config = dict(
    arch='jasper',
    model='sound classifier',
    dataset='melodies that start on their tonic, played by one synthesised instrument',
    train_examples=26041,
    gain_aug_db=10,
    n_mels=40,
    hop_length=160,
    input='log_mel',
    spec_augment=True,
    win_length=400,
    targets=['tonic', 'instrument', 'pace'],
    num_classes=[12, 20, 3],
    norm='batchnorm',
    activation='relu6',
    depths=[3, 3, 3],
    kernel_size=11,
    stem='single',
    widths=[192, 192, 192],
    label_smoothing=0.1,
    loss='cross_entropy',
    init='trunc_normal_002',
    residual_init='zero_last',
    optimizer='adamw',
    lr=0.0029,
    beta1=0.9,
    beta2=0.999,
    eps=1e-08,
    grad_clip=1.0,
    ema_decay=0.995,
    steps=9000,
    batch_size=128,
    epochs=44.2,
    lr_schedule='linear',
    final_lr_fraction=0,
    warmup_steps=900,
    weight_decay=0.2,
)
Rows from block 2, named by matrix and row number. Rows with one number belong to one channel. Each number is 200 + 20 x the weight over its row's rms, rounded and kept within 0 to 999. All counts start at 0. After the name is the row's rms in percent of the matrix's.
# convs0: first width-11 conv (model.blocks.2.convs.0.weight, 192x192x11), inputs 140-159, a 11 kernel for each
# convs1: second width-11 conv (model.blocks.2.convs.1.weight, 192x192x11, transposed), outputs 140-159, a 11 kernel for each
convs0.159,091,151,153,173,192,210,227,219,215,210,219,225,158,171,189,194,192,184,168,160,162,178,190,202,204,202,201,210,217,222,228,231,223,213,200,194,197,194,187,183,181,181,189,198,197,199,195,189,185,187,189,184,173,180,193,203,193,197,197,189,187,186,174,166,171,198,225,200,201,211,219,217,208,199,202,209,219,219,201,193,194,194,191,185,178,172,175,183,197,185,201,197,180,170,173,181,197,213,215,208,189,199,207,216,208,193,181,177,182,198,208,183,179,183,186,181,175,169,165,165,167,171,202,205,224,223,213,212,210,206,219,233,228,224,221,219,212,195,184,181,173,168,175,176,182,166,156,167,187,203,207,203,198,203,206,192,185,171,175,181,189,187,185,177,177,179,187,185,175,177,198,211,214,211,208,207,205,152,156,162,171,172,175,173,169,160,158,161,191,193,186,184,179,175,170,168,171,187,200,178,197,202,195,191,196,197,193,186,194,205,180,194,196,191,185,183,179,180,181,184,187
convs1.159,090,209,170,165,190,206,233,230,215,194,184,202,220,213,199,199,190,195,191,187,199,206,221,183,192,204,202,182,178,183,186,192,199,198,193,183,177,177,177,185,181,197,193,183,198,212,218,220,217,210,218,209,219,209,200,195,185,208,225,258,268,257,245,231,198,179,159,227,224,218,219,213,203,195,206,189,187,189,207,219,214,214,205,193,179,178,191,197,202,175,161,169,174,173,188,195,195,189,184,194,240,230,218,189,190,194,202,211,205,195,185,193,204,203,201,197,189,196,205,210,206,198,221,237,235,223,211,200,214,220,207,199,205,213,216,205,199,214,229,199,190,173,181,194,210,204,204,210,206,194,185,194,205,210,202,178,167,169,171,169,175,181,180,191,205,209,230,205,181,181,193,201,214,212,213,203,201,206,217,208,222,196,220,204,208,184,182,192,200,196,195,197,209,219,196,185,177,184,191,159,164,177,182,189,211,220,224,230,225,227,198,198,190,182,179,184,205,218,219,223,222
convs0.160,095,224,236,236,233,222,213,200,197,200,203,205,181,201,216,221,218,216,213,208,208,211,213,207,207,207,210,210,213,213,216,218,223,231,216,218,217,216,214,211,206,201,196,194,193,140,142,148,152,161,164,160,168,175,174,178,205,213,213,214,217,212,204,204,215,220,215,228,229,226,226,222,212,202,194,188,183,179,185,191,196,197,194,189,189,193,198,199,195,206,225,228,214,208,199,194,187,186,186,189,179,187,191,192,190,189,189,190,187,186,184,150,157,167,175,179,185,192,197,200,204,206,196,193,188,187,186,190,196,203,212,213,209,205,205,208,211,214,217,224,221,223,226,221,196,193,189,186,188,187,192,197,208,216,220,182,179,173,171,174,182,189,198,202,203,205,187,195,198,200,201,204,202,195,189,184,181,210,208,203,199,192,190,192,199,201,205,209,195,196,197,196,194,195,193,193,190,190,195,211,216,216,214,212,210,208,207,209,206,201,194,196,195,202,204,200,203,203,201,202,200
convs1.160,105,218,216,222,221,224,228,227,223,222,206,193,229,234,241,239,236,231,226,225,220,223,229,200,201,201,204,196,194,189,187,189,187,186,188,190,191,185,193,200,208,223,227,231,231,187,187,182,180,177,175,178,182,180,184,182,211,209,200,207,216,222,219,218,216,215,210,131,133,133,141,152,163,169,180,191,189,186,235,241,234,234,224,213,196,190,179,177,174,205,205,210,222,228,220,214,215,210,213,217,222,218,218,215,208,213,213,214,214,204,202,196,197,197,198,193,190,188,190,197,196,198,198,194,189,189,188,193,195,201,206,208,208,166,170,185,192,185,184,185,190,192,195,193,196,196,192,205,198,200,207,203,216,211,211,183,184,183,178,177,178,184,187,191,191,194,189,196,190,194,191,187,197,201,205,207,211,220,220,226,231,236,236,228,222,218,218,214,203,195,193,184,178,180,176,175,172,170,170,180,184,191,193,190,191,201,204,211,210,221,187,194,196,202,204,205,199,204,204,214,220
convs0.161,088,195,202,204,205,204,197,185,178,190,211,226,240,234,236,243,247,239,226,220,223,228,225,190,204,213,214,212,211,213,212,208,203,196,205,206,211,218,219,209,201,195,195,191,193,192,184,175,167,168,172,183,186,191,203,204,204,207,210,217,225,224,209,194,200,210,225,212,212,208,205,201,193,191,197,203,201,193,205,203,204,201,197,195,191,184,180,175,170,198,195,196,203,204,199,197,199,191,178,170,221,223,225,228,228,226,220,211,202,199,195,253,248,248,255,258,249,235,225,225,226,226,180,184,193,198,197,196,191,191,198,203,200,208,202,202,193,188,189,194,195,197,197,198,191,198,207,217,215,201,183,176,176,171,163,216,219,230,242,238,230,227,225,227,228,229,223,229,233,234,230,226,229,231,233,233,226,194,202,209,218,220,219,207,200,200,207,207,194,195,201,206,208,207,200,204,207,207,199,173,177,189,202,217,220,224,230,240,251,255,213,216,214,213,210,211,214,216,212,214,207
convs1.161,096,226,223,219,200,195,205,211,203,187,175,179,174,167,165,175,171,172,169,159,160,181,195,224,225,225,210,192,187,186,194,202,196,197,207,219,221,220,221,210,205,209,203,192,197,220,232,233,230,229,232,231,237,235,236,236,195,184,190,195,187,176,169,179,200,214,212,196,207,207,206,193,186,174,180,181,191,204,223,220,211,192,207,195,197,201,204,210,208,198,195,203,192,186,201,226,220,207,204,214,223,243,253,248,229,219,213,210,205,199,198,215,223,222,221,225,229,233,235,240,243,234,198,200,196,194,183,176,195,208,213,216,205,215,223,239,236,230,247,258,272,274,270,268,203,198,195,194,184,188,203,206,214,214,215,181,175,179,186,192,192,193,196,192,190,188,210,219,224,226,237,234,234,226,223,214,212,191,189,180,174,175,180,187,197,196,192,183,219,216,210,202,197,196,188,186,184,183,189,221,228,225,231,240,234,230,221,218,217,224,200,204,202,211,211,216,215,199,199,204,208
convs0.162,100,205,204,205,214,223,222,207,194,195,207,214,211,210,216,229,233,225,206,197,202,216,225,230,229,230,232,218,198,183,174,168,171,181,214,221,219,209,201,199,194,188,183,180,177,211,211,206,190,189,189,200,201,193,188,197,211,202,196,199,214,213,188,164,169,195,221,219,224,221,213,215,220,218,212,196,185,187,214,221,220,210,202,200,192,187,188,189,197,230,231,218,214,210,200,173,160,186,233,263,198,193,191,190,195,214,234,243,237,235,238,204,206,208,217,228,230,225,219,217,217,221,201,206,204,194,184,181,193,203,209,208,204,204,208,211,204,197,190,190,190,187,185,187,199,202,200,190,190,205,221,224,219,219,222,199,190,185,182,179,178,186,199,199,199,207,181,176,177,176,181,197,214,219,219,217,217,202,213,214,201,190,196,200,198,190,183,182,169,164,156,164,186,220,237,232,212,197,195,221,224,222,223,224,213,191,180,183,203,224,202,215,211,205,198,195,186,182,182,186,186
convs1.162,104,196,187,170,168,179,194,210,207,193,184,170,206,197,191,186,191,192,189,190,191,192,179,181,180,180,185,193,183,177,201,227,224,241,213,228,222,218,216,223,204,182,187,194,195,220,214,207,214,221,215,211,203,195,194,198,203,202,201,198,195,178,177,176,204,219,237,193,193,209,224,231,232,236,224,225,230,212,171,184,173,175,184,195,200,209,220,221,223,181,185,184,179,203,228,220,203,202,219,221,199,188,184,179,187,200,215,224,218,208,208,221,220,220,223,209,195,195,195,190,194,201,205,224,225,231,205,176,164,167,176,192,194,212,207,205,208,199,191,185,175,173,176,181,200,195,202,202,199,199,209,208,201,208,202,194,205,195,178,198,218,222,221,209,198,186,187,163,184,183,201,216,221,223,221,209,202,180,195,197,189,185,182,184,185,185,188,169,192,177,176,185,196,219,232,227,225,223,211,186,191,194,186,203,219,228,209,183,173,168,216,223,224,199,195,205,221,214,215,201,199
convs0.163,100,239,234,226,223,224,225,226,220,217,221,232,207,218,224,232,229,228,231,235,235,231,227,172,176,179,183,185,190,185,180,178,172,170,216,209,199,196,191,188,187,188,195,199,201,173,180,185,193,203,201,195,191,183,183,177,209,217,206,201,203,212,222,216,206,194,191,229,236,239,240,238,232,231,232,236,236,235,234,244,249,259,256,249,238,227,221,216,214,229,227,217,206,198,209,222,227,223,211,198,198,197,196,199,199,202,205,201,201,205,210,206,208,209,214,220,226,233,235,234,228,221,211,210,207,210,214,217,219,217,223,226,229,206,211,221,229,229,228,222,217,211,207,207,219,212,206,205,206,209,215,222,227,227,228,191,191,184,187,199,207,206,201,196,191,190,194,188,181,181,182,179,177,171,168,164,164,218,212,206,204,208,219,223,221,224,225,224,171,179,188,196,203,199,195,188,184,182,179,200,212,214,216,217,222,230,231,224,214,210,224,224,226,230,226,220,213,213,214,212,214
convs1.163,104,209,203,210,213,212,214,211,198,196,200,208,213,211,206,204,212,221,218,212,215,216,206,199,190,182,179,181,180,178,180,181,181,188,202,212,210,207,206,197,189,178,177,179,183,181,184,177,179,179,187,186,195,210,213,213,204,207,202,192,194,213,216,217,213,204,199,173,186,182,184,174,172,171,170,177,181,177,161,169,173,181,181,193,189,193,190,192,190,209,201,201,194,190,194,194,195,197,203,207,214,214,204,207,215,218,218,220,214,202,200,180,179,176,175,171,166,171,178,183,183,185,204,204,193,189,186,190,203,209,207,209,203,236,233,225,230,235,236,242,245,238,230,220,214,205,212,224,220,217,216,215,213,222,226,188,181,195,207,205,196,192,192,196,200,202,219,207,205,206,212,210,204,202,209,209,219,164,158,167,161,168,172,176,184,199,197,196,192,197,201,204,204,199,205,209,209,206,201,181,179,188,205,205,192,204,206,206,207,202,215,213,216,214,207,197,190,183,175,173,171
convs0.164,102,194,181,177,181,192,195,200,198,180,166,171,207,201,195,194,193,194,197,197,198,205,211,235,230,222,219,225,228,229,232,243,246,233,206,207,203,193,188,189,186,181,173,158,150,208,220,214,216,209,191,171,201,214,218,216,204,174,160,172,204,215,228,223,190,190,195,209,200,190,185,186,187,185,190,203,194,181,217,216,208,201,205,205,199,194,201,193,180,209,202,212,239,253,248,240,213,190,185,200,196,204,213,210,207,203,200,198,201,205,199,221,212,208,208,210,218,229,235,236,238,246,199,199,199,200,198,197,199,190,188,189,189,227,228,221,217,217,213,203,203,214,212,210,225,228,232,230,221,213,209,215,222,217,215,202,187,181,179,187,199,204,199,199,206,204,194,190,182,181,183,181,184,195,208,210,197,198,204,204,204,205,204,204,205,216,215,204,226,236,243,241,232,223,211,199,207,212,214,195,173,165,173,192,213,228,227,209,202,206,224,225,220,216,218,223,222,227,244,244,244
convs1.164,100,201,191,226,213,199,222,211,205,214,212,217,209,214,210,222,224,240,223,223,220,231,216,190,190,200,196,190,194,193,208,203,197,195,214,228,229,235,230,231,240,245,249,247,242,176,170,203,189,208,206,200,199,209,206,212,223,232,212,180,182,205,196,214,230,226,216,218,220,230,220,215,212,215,211,210,210,230,174,172,185,181,172,194,185,187,200,207,198,180,185,172,182,193,194,198,195,204,191,174,221,196,201,191,198,204,212,207,211,191,201,205,202,197,195,217,207,208,200,196,196,204,199,204,194,187,193,200,238,219,220,221,212,215,214,219,211,208,237,245,234,238,228,223,187,219,207,209,219,214,222,235,214,231,229,232,209,210,214,217,213,209,189,194,209,200,213,173,203,193,205,186,207,199,204,189,222,200,171,205,197,193,193,180,171,168,166,161,221,191,228,209,228,213,216,205,202,215,209,174,156,200,202,197,177,175,157,147,147,172,191,208,194,215,212,210,202,199,190,186,171
convs0.165,108,212,194,184,195,207,205,201,199,194,183,174,178,173,173,184,192,199,197,193,194,197,200,197,203,203,203,205,209,212,212,208,201,193,204,213,221,222,217,214,212,213,212,209,204,216,213,212,210,207,200,199,203,207,210,216,156,153,152,172,201,200,187,175,166,161,164,220,219,219,218,220,221,223,220,215,209,208,226,226,229,232,235,238,236,232,225,215,207,207,194,181,178,176,176,174,176,178,187,195,197,189,190,200,211,218,221,218,210,204,201,172,176,182,190,195,195,194,191,185,179,178,187,197,209,222,225,222,221,220,219,219,218,202,202,206,206,204,198,191,188,185,181,178,216,214,213,214,212,214,217,218,219,219,214,179,182,186,194,204,212,214,209,194,181,183,203,202,204,210,213,215,217,217,212,209,206,197,198,203,206,206,209,212,214,211,204,196,221,219,223,229,229,231,233,229,223,215,213,174,161,154,164,173,170,166,164,161,155,159,211,211,215,220,225,228,232,228,226,228,230
convs1.165,105,194,205,225,249,259,251,225,193,177,186,201,184,190,193,186,186,184,190,195,196,196,193,174,179,179,188,192,201,206,209,209,206,204,199,201,209,215,213,207,191,186,188,187,190,179,167,161,157,161,172,178,186,194,197,192,219,215,210,204,212,218,216,222,227,223,214,168,166,161,154,160,159,165,168,175,172,180,184,179,183,184,184,176,185,188,206,203,203,200,202,207,220,230,233,224,210,202,208,215,200,202,208,218,221,219,215,208,205,213,212,206,193,185,179,178,179,185,189,193,195,200,198,194,190,185,186,197,208,216,215,206,197,206,200,193,190,186,188,188,188,180,182,183,226,230,230,229,228,226,220,213,205,202,199,187,188,197,205,210,210,211,200,192,186,180,223,228,236,241,244,240,233,220,197,198,204,203,198,199,197,203,207,214,213,215,210,211,210,210,212,222,225,222,206,198,197,202,207,198,199,195,193,188,191,182,163,158,164,182,222,222,221,220,217,212,206,201,202,203,209
convs0.166,107,177,170,160,158,166,174,184,195,201,209,208,182,186,201,226,241,232,210,193,192,197,203,212,210,210,211,205,196,202,207,206,207,210,218,219,230,236,215,180,178,181,179,175,178,192,194,192,195,197,207,220,218,204,202,213,207,209,217,221,219,204,191,193,204,223,240,185,169,166,179,187,196,207,212,209,206,206,171,158,145,148,167,191,204,200,189,179,180,208,217,225,224,205,179,156,146,166,197,219,184,172,173,190,202,208,214,217,217,218,218,183,181,190,205,210,201,189,182,188,196,199,188,192,206,221,222,203,201,206,204,196,197,215,213,214,211,201,193,198,206,200,189,189,213,206,208,213,197,171,173,188,192,192,195,169,179,189,187,172,157,161,181,187,190,204,217,205,205,204,191,177,184,207,212,207,200,173,176,180,189,189,191,202,206,199,189,185,193,180,186,201,202,195,201,211,212,210,211,206,208,212,221,223,205,182,173,186,206,223,218,219,226,234,229,222,228,236,231,217,212
convs1.166,099,228,215,178,139,148,191,225,248,235,225,217,197,195,195,201,213,216,217,203,198,186,180,189,196,194,191,192,188,179,183,186,204,218,218,226,223,229,206,197,209,206,227,242,243,200,204,212,205,217,215,218,207,198,200,201,236,221,239,254,230,177,160,163,181,190,202,209,224,242,246,245,216,199,179,174,195,219,216,223,222,228,228,226,191,188,187,183,179,199,195,186,191,206,221,234,231,216,215,207,222,211,201,194,203,226,228,228,222,218,215,196,206,214,218,212,211,200,195,203,217,221,218,215,226,235,241,215,199,185,178,185,190,183,180,181,179,191,196,207,205,200,204,206,222,220,230,219,207,208,205,192,194,200,209,204,205,200,179,185,196,205,223,216,222,218,183,175,186,177,169,159,169,194,197,202,212,183,189,193,191,197,198,194,191,193,190,175,202,184,185,178,184,178,191,212,223,225,216,150,163,157,171,207,254,253,225,206,195,186,201,212,201,198,203,199,194,193,205,209,219
convs0.167,099,208,211,213,208,200,198,192,191,189,188,186,183,197,209,215,220,227,233,232,230,226,220,197,196,191,186,181,181,181,181,183,181,178,210,213,224,231,239,240,235,226,216,210,206,205,211,210,201,200,199,203,206,213,222,228,223,224,226,219,217,216,222,226,225,225,222,218,222,225,223,223,226,226,225,229,232,235,219,217,216,214,212,211,207,206,205,209,215,212,227,238,240,236,229,227,225,227,222,208,201,210,217,222,228,228,228,227,225,223,221,199,211,224,233,237,241,243,242,236,232,227,223,222,218,215,214,215,212,212,212,212,214,187,189,192,192,192,193,190,187,186,187,185,177,175,180,185,185,184,185,191,194,199,201,223,221,215,208,203,200,199,194,193,194,198,220,218,210,203,197,198,197,197,198,199,196,207,203,199,194,192,191,191,183,178,176,178,174,183,190,194,197,199,197,194,192,189,186,212,213,215,212,212,212,215,219,225,229,227,217,215,214,210,203,198,196,194,193,190,191
convs1.167,094,177,182,193,206,206,207,208,208,206,205,205,211,215,219,216,212,202,194,201,199,205,202,202,189,179,182,173,167,175,178,183,188,189,216,208,206,200,196,196,197,201,211,217,219,164,170,177,189,201,220,221,227,232,236,236,212,204,206,211,210,212,215,212,212,210,206,160,165,162,164,168,170,172,181,184,181,182,177,176,172,167,163,171,174,178,181,179,179,208,219,225,227,223,216,209,210,211,216,215,214,219,218,217,213,215,210,205,209,208,208,160,158,153,150,153,159,167,168,169,171,182,200,206,201,195,193,193,201,205,200,197,200,202,215,213,210,209,201,206,210,199,195,193,189,193,185,188,196,189,196,209,197,190,187,196,195,190,189,194,195,194,204,209,214,208,215,211,208,198,202,202,199,192,186,188,187,220,220,218,216,222,220,216,207,203,199,214,206,212,214,217,208,198,195,192,180,186,195,186,184,179,183,179,178,175,181,186,184,178,184,188,190,194,200,207,212,204,192,175,171
convs0.168,108,188,197,207,220,224,201,187,196,203,205,196,222,230,235,238,225,197,177,170,176,187,189,207,199,195,195,195,199,203,203,192,180,178,174,176,178,186,198,209,217,211,197,190,188,187,193,189,168,175,193,207,198,182,185,198,202,201,202,212,218,189,162,174,171,190,208,179,163,158,177,205,232,242,231,210,197,197,184,188,181,178,191,222,232,227,212,201,209,225,228,244,253,227,163,126,144,189,223,236,197,193,187,201,214,224,229,225,226,234,238,184,189,193,199,203,198,193,190,189,187,185,192,191,194,197,202,203,205,212,214,216,214,223,222,204,184,182,199,212,210,192,180,193,217,221,219,211,207,206,209,213,202,196,201,145,137,137,144,146,148,165,193,200,207,205,215,206,193,189,191,199,210,211,194,177,185,180,196,202,204,212,219,214,204,192,183,181,197,196,193,196,201,205,206,192,179,183,200,206,211,213,220,215,183,170,181,187,198,208,196,203,205,207,205,218,236,242,236,225,218
convs1.168,104,217,204,191,179,173,180,190,212,206,192,186,214,199,196,186,198,215,239,238,225,216,201,196,198,203,209,225,218,208,196,196,206,218,203,186,202,194,191,193,207,202,216,211,220,192,185,187,193,186,195,208,204,184,179,177,167,171,204,218,210,214,192,181,203,212,217,224,221,235,251,255,242,226,218,197,192,190,216,220,222,224,219,227,217,204,185,191,183,178,190,209,180,150,173,221,230,203,180,190,193,192,187,184,193,207,206,203,208,205,192,193,192,195,192,185,190,184,178,187,187,192,165,174,199,232,236,217,211,196,189,208,204,200,190,176,177,183,181,182,185,176,176,168,211,207,214,220,217,217,216,213,206,199,194,215,228,233,206,176,186,212,205,196,195,193,146,146,137,147,173,172,174,177,175,177,157,198,226,222,229,211,215,194,206,216,218,196,214,213,218,218,213,204,206,213,206,202,186,225,211,189,174,175,189,222,239,234,194,171,189,184,183,152,140,146,178,204,206,199,197
convs0.169,090,208,209,196,180,177,183,184,181,188,198,210,225,207,188,181,191,204,214,224,218,220,220,212,201,201,199,202,203,205,195,189,187,183,184,170,166,163,165,173,194,205,197,183,166,184,180,174,162,155,166,194,215,217,209,206,214,211,196,194,208,219,228,223,208,211,221,217,210,209,205,197,195,191,190,196,203,209,196,199,190,189,194,193,184,173,164,164,175,205,200,188,175,179,194,207,203,192,177,172,185,188,189,193,202,208,201,193,185,189,202,197,183,162,145,137,141,160,184,191,192,196,216,204,187,188,198,210,222,211,206,212,214,197,191,195,194,191,195,196,200,206,208,208,167,159,159,158,154,157,171,194,209,216,219,157,135,125,137,163,183,206,203,189,182,185,225,210,197,193,196,210,209,206,203,201,197,194,196,200,206,197,192,192,203,204,195,194,204,204,194,193,197,199,207,219,222,216,220,191,193,196,209,227,241,240,225,212,211,222,187,183,186,197,204,200,196,179,165,156,147
convs1.169,088,208,181,179,175,193,238,212,157,165,198,212,197,176,157,160,191,207,228,215,203,212,223,183,192,217,225,207,217,221,230,248,247,240,196,180,186,190,193,191,188,205,219,210,215,162,176,202,220,241,246,223,203,201,213,224,191,199,195,169,171,152,159,172,174,149,159,197,185,169,168,161,173,195,210,196,207,204,179,192,193,200,204,194,187,190,203,228,237,223,201,202,231,205,193,188,193,201,204,221,227,208,211,200,203,188,193,182,171,164,174,197,211,205,197,202,211,221,219,230,223,217,200,206,227,208,206,213,212,215,194,185,192,223,230,232,219,217,218,224,193,176,174,186,181,186,183,193,183,178,184,199,211,231,234,244,196,184,192,207,215,215,191,206,211,238,216,219,214,214,219,195,191,178,197,189,195,224,228,228,221,184,210,243,222,193,187,176,191,169,164,197,200,206,205,203,198,191,188,183,186,207,220,214,230,235,217,209,227,196,201,205,211,211,179,204,211,208,211,210,217
convs0.170,107,172,178,179,174,174,174,171,165,166,165,164,181,185,191,193,202,206,201,196,194,195,195,191,194,198,198,194,193,195,198,198,193,187,187,189,195,202,206,208,206,202,200,197,194,128,124,119,129,135,137,134,134,136,127,120,152,162,173,170,169,169,176,175,175,170,171,177,180,182,189,195,199,198,198,204,205,204,170,173,173,175,178,175,175,174,175,177,175,204,206,198,194,195,196,195,195,195,194,183,224,226,228,229,230,230,229,229,228,225,227,183,191,198,205,208,208,205,199,195,192,192,197,201,206,208,207,209,214,212,207,203,200,184,187,189,194,194,190,191,200,203,204,203,205,196,195,199,200,202,204,206,216,220,220,171,183,193,195,192,187,188,187,189,189,188,219,222,229,232,227,219,217,217,219,219,218,197,193,191,191,191,192,190,186,182,182,181,202,202,206,210,212,215,218,222,226,226,229,140,153,171,185,198,202,199,197,200,200,195,234,233,232,229,231,232,231,227,224,225,227
convs1.170,102,168,172,178,180,181,183,196,203,202,194,183,203,195,185,183,186,190,196,198,195,190,195,209,216,218,218,218,216,217,221,230,232,233,230,219,208,194,188,187,185,186,187,183,189,106,121,130,141,142,144,142,149,146,143,134,190,197,190,194,198,198,204,205,203,197,197,188,188,188,184,179,172,176,180,183,185,190,221,222,216,216,222,224,228,218,208,192,183,212,221,225,228,226,219,205,208,214,204,200,204,202,203,203,194,192,191,190,184,182,182,220,215,209,208,203,206,207,210,210,216,216,188,196,198,210,213,215,206,208,214,218,212,181,168,170,173,175,185,192,198,206,207,212,175,178,183,195,208,210,213,208,215,203,199,205,198,203,206,207,209,209,201,198,206,203,176,187,185,193,208,206,199,205,213,220,213,206,206,196,195,196,195,189,194,193,197,189,205,207,210,213,210,204,208,199,204,197,193,217,212,212,213,211,205,194,190,192,201,205,227,221,214,209,208,212,202,201,207,204,210
convs0.171,106,201,188,186,198,212,215,205,193,197,207,222,202,204,203,201,206,205,198,191,191,193,191,205,197,189,180,187,197,205,205,202,203,208,143,129,112,112,144,194,236,252,242,229,223,188,185,185,185,180,189,203,209,209,204,206,211,196,193,206,221,224,198,166,157,171,195,185,184,183,183,184,196,206,207,204,202,198,241,238,229,212,203,197,200,202,199,201,205,180,174,184,210,225,219,186,150,142,164,185,194,199,203,204,204,208,216,219,217,212,209,199,200,200,201,208,219,223,215,205,200,200,217,209,209,213,208,204,207,208,207,205,203,183,190,187,185,189,202,221,231,225,219,214,198,218,240,242,220,192,180,178,176,174,177,199,199,199,196,194,196,190,187,191,200,209,224,236,238,230,210,193,182,180,179,178,181,199,206,215,213,201,182,168,160,152,155,160,193,192,192,195,199,208,216,210,195,184,185,209,200,194,200,211,217,201,183,180,188,197,198,197,203,203,199,199,202,201,201,200,208
convs1.171,109,218,206,203,184,192,215,217,207,203,222,246,206,202,194,192,189,192,194,198,207,209,225,193,202,206,208,205,192,178,184,193,185,183,189,189,187,194,205,236,241,250,237,227,201,170,158,164,166,181,202,218,213,198,204,207,204,210,223,220,220,203,203,206,209,196,168,209,213,217,222,209,212,204,181,173,184,193,211,215,208,200,198,192,190,195,201,197,200,177,182,177,191,221,251,245,215,181,172,192,202,203,203,202,210,224,204,177,167,169,178,199,199,191,190,191,193,204,201,203,209,199,207,201,195,197,196,188,198,215,220,223,218,196,184,183,188,201,216,221,225,228,232,238,203,206,212,215,226,214,207,190,183,186,193,208,201,192,177,197,213,231,234,228,225,221,216,200,206,206,194,187,172,160,169,169,177,224,215,206,193,185,192,200,220,229,220,208,189,177,169,169,168,195,207,217,223,221,221,164,181,176,174,174,196,194,176,165,185,222,203,205,202,200,205,206,208,197,195,194,204
convs0.172,101,178,191,194,197,188,181,185,201,209,215,219,225,235,231,215,199,193,186,188,192,190,188,207,204,201,202,205,198,202,205,206,212,211,227,232,228,222,213,212,216,222,222,223,228,189,199,199,197,189,179,178,188,189,201,214,224,230,221,205,191,177,170,177,196,197,195,195,193,200,213,221,224,224,209,199,204,211,222,222,218,220,222,229,232,228,220,217,209,208,207,196,183,188,191,188,189,185,179,172,227,220,215,211,207,207,211,211,209,210,211,213,213,206,193,181,175,172,174,186,191,192,248,244,243,239,234,234,229,228,218,211,215,182,191,190,187,187,195,206,215,219,212,215,222,215,204,200,194,194,194,194,185,178,175,226,215,192,169,155,156,162,178,188,194,202,137,147,163,178,181,176,186,206,198,194,193,185,179,176,177,176,171,176,188,194,187,182,209,207,198,193,193,188,194,205,203,202,204,224,232,224,209,192,180,167,171,191,199,200,242,226,210,196,186,193,202,200,196,200,208
convs1.172,097,272,259,234,182,180,190,215,226,222,218,206,205,198,205,209,210,210,203,194,195,189,188,206,212,215,226,221,208,208,207,218,218,216,257,247,241,236,212,222,227,227,218,210,210,199,200,202,221,214,202,186,179,174,188,181,167,189,196,215,196,202,211,202,208,203,210,174,192,201,207,201,201,195,190,187,198,209,159,170,184,186,201,198,207,192,195,196,196,200,210,202,189,187,181,178,189,205,209,213,180,179,182,177,178,182,189,194,181,194,192,179,184,189,203,200,200,195,190,181,167,163,171,180,185,196,201,191,189,194,193,187,184,198,205,210,205,195,191,206,210,207,206,225,214,223,223,209,183,177,186,185,179,185,191,207,192,189,182,189,172,165,168,184,204,217,222,228,235,227,213,189,166,195,220,225,231,155,170,177,196,196,212,206,211,202,190,173,197,193,205,204,205,215,214,211,202,205,200,178,161,182,185,195,195,205,228,222,215,181,195,189,194,189,203,211,211,216,210,208,209
convs0.173,106,197,200,203,202,196,191,198,204,207,206,198,217,223,226,215,194,185,186,198,213,221,224,164,165,171,179,188,203,212,216,215,217,222,211,209,195,185,194,209,215,204,191,180,176,222,215,204,193,182,170,165,157,147,154,165,202,204,213,219,223,203,183,181,179,191,199,194,191,192,190,196,193,179,172,170,175,178,154,163,167,180,197,214,217,210,207,209,211,211,227,230,228,220,202,175,170,183,197,209,214,213,216,214,213,212,214,212,215,227,238,202,204,203,197,188,190,195,199,204,209,206,195,193,191,192,205,212,213,212,211,209,209,214,218,216,213,217,228,229,224,218,222,231,226,222,214,201,189,188,187,180,170,163,160,166,167,171,183,198,205,208,217,225,226,228,227,225,220,206,191,188,186,186,186,193,203,204,201,195,191,181,173,166,166,170,180,186,173,175,178,178,176,178,187,189,188,185,182,199,205,211,211,208,191,169,167,174,190,199,168,170,173,180,186,194,204,200,200,205,219
convs1.173,090,210,213,215,194,193,172,181,197,190,205,198,218,202,202,190,189,185,190,210,203,206,185,250,255,258,258,252,251,234,225,198,180,187,183,170,155,162,156,181,191,203,189,205,194,200,209,209,215,215,228,234,222,208,211,214,189,187,191,192,201,203,191,159,175,167,194,219,216,216,225,226,217,220,210,209,215,226,249,255,248,255,249,236,227,199,181,185,201,181,205,223,229,227,233,232,236,204,213,213,215,226,223,195,189,194,197,188,205,182,178,184,189,185,196,180,199,205,202,191,187,199,221,215,212,204,198,189,183,196,202,207,210,200,205,215,210,213,216,226,224,214,207,206,201,212,212,229,243,242,226,210,191,178,181,221,218,215,222,216,199,177,189,174,181,166,172,177,182,198,192,189,178,166,163,146,153,243,230,218,213,200,185,188,185,204,195,205,207,193,192,193,200,203,215,202,196,193,201,213,217,194,178,178,177,184,220,189,207,202,198,187,184,170,165,175,199,205,222,221,207